config.yaml
model: "masked spectrogram model"
dataset: "Morse code for random letters and digits, with fading, noise and interfering tones"
train_examples: 26041
n_mels: 64
hop_length: 160
input: "log_mel"
win_length: 512
method: "mae"
mask_ratio: 0.75
loss: "mse"
encoder_arch: "vit"
encoder_norm: "layernorm"
encoder_norm_position: "sandwich"
encoder_activation: "gelu_tanh"
encoder_mlp_ratio: 4
encoder_head_dim: 32
encoder_fused_qkv: true
encoder_bias: "none"
encoder_qk_norm: false
encoder_parallel_block: false
encoder_inner_norm: false
encoder_patch_size: [32, 4]
encoder_layers: 14
encoder_width: 192
encoder_positions: "learned"
decoder_width: 192
norm_pix_loss: true
decoder_layers: 3
init: "torch_default"
optimizer: "cautious_adamw"
lr: 0.0014
beta1: 0.9
beta2: 0.98
eps: 1e-06
steps: 10100
batch_size: 384
epochs: 148.9
lr_schedule: "wsd"
decay_fraction: 0.2
final_lr_fraction: 0.1
warmup_steps: 500
weight_decay: 0.1
Rows from block 0 of the decoder of a small masked spectrogram model, named by matrix and row number. Rows with one number belong to one neuron. Each number is 128 + 24 x the weight over its row's rms, rounded and kept within 0 to 255. All counts start at 0.
After each neuron's rows are labels from the 100 clips, of 14848, where the neuron reaches its highest value: "strongest on" is what is common among them; "peak on" is the class under the peak. Only what is clearly more common there than usual is listed. The data: Morse code for random letters and digits, with fading, noise and interfering tones. In brackets: how many of the 100.
# fc1: MLP up (decoder.0.mlp.fc1.weight, 768x192), inputs 128-191
# fc2: MLP down (decoder.0.mlp.fc2.weight, 192x768, transposed), outputs 128-191

fc1.289 [ 98  84  74 126 190 157 157 118 124 174 167 151 133 137 117 150 107 143 119 154 119 120 113 118 140 137 120 139 148 112 123  47 131 168 133  97 136 108 112 124 128 123 163 145 126 122 124 115 153 144 135  73 131 140 150  82 151  99 151 152 137  90 156  86]
fc2.289 [121 121 151 202 129 143 151 121 148 122 150 157 131 194 155 124 119 136  95 101 153 133 123 161 133 127  76 114 136 129 158 189 162 145 119 118 127 164 116 120 131 153 106 127 138 128 121 134  98 135  99 142 111 122 164 141 114  90 129 106 126 116 152 132]
strongest on: interfering tone (77); speed: fast (71); mains hum (53)
peak on: gap (70)

fc1.741 [156 181 103 136 166 146 156 120 146 118 173 163 137 141 140 129 103 133 123 135 128 124 125  68 122 171 147 118 122 142 159 100 143  86 142 100 127 131 121  69 162 134 142 131 126 131 187 122 109  55 122  98 112  79 118 135 151 104 164  86 138 109 149 104]
fc2.741 [143 140 129 126 159 108 127 133  96 146 160 156 141 129 150 115 138 130 107 115 118 118 133 103 134 147 156  92  94 122 141 100 113 123 135 140 127 121 162 109 147 130 168  77 112 124 183 185 138  82 137 111  96 123 131 127 106 151 170 116 114 135 114 120]
strongest on: interfering tone (100)
peak on: gap (62)

fc1.305 [107 103 121 160 104 170  85 157 104 109 132 130 166 137 142 101  96 135 107 155 154 146 167 118 112 137 143 114 155 141 138 138 143 131 144  90 162 112 119 107 122 110 135 123 120  86 134 115 120 115 150 110 128 111 144 112 167 116 162 178 105 107 160 124]
fc2.305 [144 116 135 146 125 177 122 160  82 124 132 120 172 141 166  98 120  94  92 138 145  91 102 101 113 136 110  82 194 170 149 143 152 138 138 112 157 161 131 105 175  97 111 102 133 132 112 122 142 133 148 123 122  86 132 106 122 132 167 136 118  88 174 169]
strongest on: interfering tone (100); mains hum (72)
peak on: gap (97)

fc1.346 [158  95 172 139 126 154 125 154 109 125 158 145 124 160 150 139 127  98 107 158 171 131 165 150 109 140 113 121 145 153 170 125 119 111 149 138 129 119 130 116 151 123 121 102 146  46 111 115 128 101 152  93 126 110 122 129 148 106 118 102 113 104 140 114]
fc2.346 [116 141  94 104  92 104 148  95 142 158 139 138 122 106 121 128 150 107 135 133 121 121 161 110 117  85 132 122 128 132 132  99 131 130 106 107 100 189 135 108 138 128  96 157 136 131 129 115 123 133  98 120 143 157 153  83 130 152 118 137 161  81 120  92]
strongest on: interfering tone (84)
peak on: gap (95)

fc1.177 [154 158  88 133 136 109 133 134 149 135 118 135 144 117 136 142 128 198 183 142 148 142 108  97 108 143 162 143 140 135 114 106 124 113 103 109  99 113  92 129 100 119 123 111 108 147  68 117 125 154 168 123 131 122  91 128 139 114 172 125 163 130 100  76]
fc2.177 [118 129 139 117 124 102 128 112  94 142 119 153 105 138 135 151 151 100 127 154 137 129 155  88  95 139 146 121 111 151 150 131 157 125 132 100 106 155 143 135 158 161 138 138 136  94 115 120 121  72  84 112 109 153 134 118 146 115  99 148 122  97  87 156]
strongest on: speed: fast (94); the character "t" (31)
peak on: gap (97)

fc1.655 [113 123 109 134 143 113  81 126 145 128 124 124 119 126 113  89  92 132 155 175 137 146 134  86 105 133 142 118 147 115 117 148 179 139 124 118 144 131 136  99  90 100 103 135 144 131 125 108 104 135 139 135 112 121  95 139 163 121 124 138 179 113 113 124]
fc2.655 [ 99 116 139 151 125 163 107 130  83 120 112 137 121 107 154  83 102 122 119 146 147 114 154 127 120 131 128  99 129 128  93 124 136 120 134 159 118 169 145 144 130 127 123  95 154 145 117 115 135 139 149 145 131 113  96 118 116 141 167  94 172 131 110 150]
strongest on: interfering tone (100); mains hum (58)
peak on: gap (93)

fc1.445 [114 104 184 113 121 109 194 148 125 132 147 154 124 139  98  94 137  98 126 141 129 103 126 127 163 127 104 125 134 205 121 105 140 169 104 144 159 108 101 141 122 116 145 138 124 120 143 145 140 140 149 104 138 112 116 141 149 112 143 135 153 117 136  94]
fc2.445 [ 92  98 145 136  89 113 113 149 106 117 116 128 165 121 135  95 119 142 125 151 148 122 109 134 151 150 106 111 160 172 141  97 116  87 112 146 138 160  98 133 141 130 108 123 143 153  87 128 111 109 114 147 141  88 134  78 127  76 129 129 127  88 134 119]
strongest on: interfering tone (96); mains hum (48); thin (high-pass) (43); reverberation (43)
peak on: gap (70)